From a checkpoint of a small spectrogram diffusion model: 4.05M parameters, 26041 training examples.
Rows from block 5 of a small spectrogram diffusion model, named by matrix and row number. Rows with one number belong to one neuron. Each number is 128 + 32 x the weight over its row's rms, rounded and kept within 0 to 255. All counts start at 0. Numbers have three digits each.
After each neuron's rows are labels from the 100 clips, of 14848 (inputs lightly noised), where the neuron reaches its highest value: "top examples" is what is common among them. Only what is clearly more common there than usual is listed. The data: Morse code for random letters and digits, with fading, noise and interfering tones. In brackets: how many of the 100.
# fc1: MLP up (model.blocks.5.mlp.fc1.weight, 640x160), inputs 0-79
# fc2: MLP down (model.blocks.5.mlp.fc2.weight, 160x640, transposed), outputs 0-79

fc1.241:144159147144144150120169141150101166117171094143128122127189119118115106116127106119133126118142119115153129207140101177147128149103146134160125136152138142129062000114113130137139114118188130102125134098124087097170158131142124118208128113
fc2.241:145111120144118160124150087121132084125159121138123102145134127117131128132135125122051122140134122108137124182123151085138127111139080125140134125115118172117156235138123123028110127138251122144126144181109074145168137120115138121173128123
top examples: interfering tone (100); mains hum (50)

fc1.172:128129089164098071102142105101103067155163115106131153133119125172157147141136127140147109181100142103068164074115146129132097116145118112121132135101154184118136099138071128062081116151162189113130152083103143209103114097131094106092136117
fc2.172:116155178183090174117116095112097177117041078118120160139123093095078121125087148109131105188090109157165078171111135178146128116145119115145103135138144085140117125124068125149111141127131179114128139081150137194139140152125116137205127114
top examples: tone: low (88)

fc1.468:144083153139134119131133104102175076130078167160141134104127121142144152173151084110103144114127100125110149076157149064112126169157116143123151143121055099091142149152171094122065216112112085136116154099116101113115062164140087080129095074
fc2.468:072130092155125126109109120104138130094130154112156159157097132136085130110104157151075181142158113137154074143141146070121124181188132120114107118143090169078147150056132073136077041185164093102126169091142158071157165092109058197139097089
top examples: tone: low (97)

fc1.127:131149085092115177054168088116171130100126154165152103123058138137158168138137171118093123154144140181140127143147207146129130147081110167077149121163120094155187136122118130114127149111168131202126097122118125101101099090119162103142118138
fc2.127:114152119102084114124119124075098129091161153133141213102123131105146220117112073144182124152178153096152130116135142120134105161075124162139171104084163094122160128161093194113113074159190138162121129127160093128095137182083194100093156117
top examples: tone: low (64); thin (high-pass) (40)

fc1.96:064126145092072159159180089110148089122108195114171192112061067109078154130121153084103086131170146128096149131086149151129112093161083118106186174168185130136138102104140098091131167173106124110181088097148108112139075134119133162184107157
fc2.96:181156095100084130173066119090108116126122176165168073104178054155136107152123095171138098151165110109160120095091127139151083085162119101155168063088185124113104100130155086149128105093157131085163087113106163060110173131150134111086127161
top examples: tone: low (98); clipping (29)

fc1.50:124135148124117155119167072144125156066033061120088132082079144115132192098145158219123092114093128095157121178080125132114090125151092167127130085102108126117146104116169123109163113111109161102071088121149142120100090118109106157101092095
fc2.50:118115154151135146149161171165146127080065219113166135073101111117146047084144148211146157127184121093169130164193140107141090115115162084131111086112133130144131131141091115122089118109135094152170174129139119127103102123113146177082171146
top examples: tone: low (61); white noise (40)

fc1.525:127169071180123129166154115131118098095123142178167162173112178135129144123215106137200109115180150096103137175155174109119125117091147125085163177100141115130147134168124153164145134103152168114177192070185089102107207105095146112114104198
fc2.525:122116152159152156166107145104146110128150160091153116050147182148136165114053155149098100128161119152152097117171172107119116107081140125177144086142129159106135154096120155125143129124124160120181217137083143118143055159123170133117111182
top examples: tone: high (100); rumble (51)

fc1.222:081101082142156124108143124137165138167124091105098155087074136122107114101155145077074067126094187156135152077085143118127124155127155077181150101147102163130174150132109146118162130118148105107140137136160110128142090086132105104159170158
fc2.222:136168148162138145121116171117113078073158095141124033207140127142140115157116129134128141117097087124139138105129116111130112131126255131132179135128118059116069096106121131135164144164150126134111132179115088108108123138083127141181153149
top examples: mains hum (99)

fc1.540:144166124128145130111118102137053081139099108129149162137096083117101172129188155148159148088102148137122148136110084104109165152186134153135101097117111155151126139148168170176159061076112156031113113102110075137162120159171076140125107134
fc2.540:113118121123162109112126154119112142142104108118141118108179042142199165113063076143108111093090120095117106150092083099127080167203142141134062171164101127135127163139192212096134201181127133036113135131162152178090168124158075123090122129
top examples: tone: high (98); rumble (48)

fc1.597:166142130166146100137172102089123078121127146119152093089152192115164124133110049078137175103097114156136066101119163125129137110172114130078134145153090156110133069161144175107122135128142064155075088102141148099136170180132069122129140098
fc2.597:089128127159155158133102107076107097134107114143143144125086233148079126109163193151126136123092124105112152158108170129104102109210119123181112103093101115109142107079117198135130107112115070164094091127125135099129092091154085106126145086
top examples: tone: low (86); white noise (40)

fc1.35:137116148142167175110078132125049111113173093138108115131144164186132124163176145136195166099108055102178134132133091111120154144201141084158117111070172111135133156157090151147140131122117150075116110103094100131143126146125050154138117060
fc2.35:132061110147153067129189096114096137142100139084150122158121122034164174099071139171128173087139182168095132159120058099133111142158126123149146136171144085173101147172144144107137132093091155090114071171160071132084161097081091139126144089
top examples: tone: high (100); rumble (53); thin (high-pass) (31)

fc1.368:158149117166134115077160082191106135149138041156107119070155113116172089132103079111128155107113132114075149129191168091100158164157132166097130130060109124131133145164116175156095132064142117112082155142137127095105112173147068076078119165
fc2.368:163124149096101091190126175137155153177147184135138128084160142112129189109086085134131060155146139140082105116053079154128129078077117056094124121051124106121125094141135086123174109054113140126179081122168133144100105171139166105070148084
top examples: mains hum (100)

fc1.503:139165113074167133155177086101157112126117116117110124152125193064080101079139126142135204150085117199093158155125114119124114101155117084131096083147189173147154113179126137136172073160114120133135135131216101104151117140147127203145087134
fc2.503:148113090162079122093162166127074141084103136123123165141147093051088151092168106094144092078192106172067150150117161112124149163088142151147214109145069115109182114140144125129083096191118116112116109167191115171136097150103126199107156138
top examples: interfering tone (96); mains hum (49)

fc1.367:131142151092131118164124122154162151101146155120153152112143113119134134156105095140000141125120100128140126125119136142026138109127033133118122140139140119125202122093123118120118132136208150136095133171143035134110141141146136130139146106
fc2.367:136125107166137156138122155135075065096159107132144070086124126157123145136141122149117092132135119147113160124157102093170088110073218156159164123104167086153007102093150117127116148175224111167089088060120196116113122146128148105125138156
top examples: mains hum (100)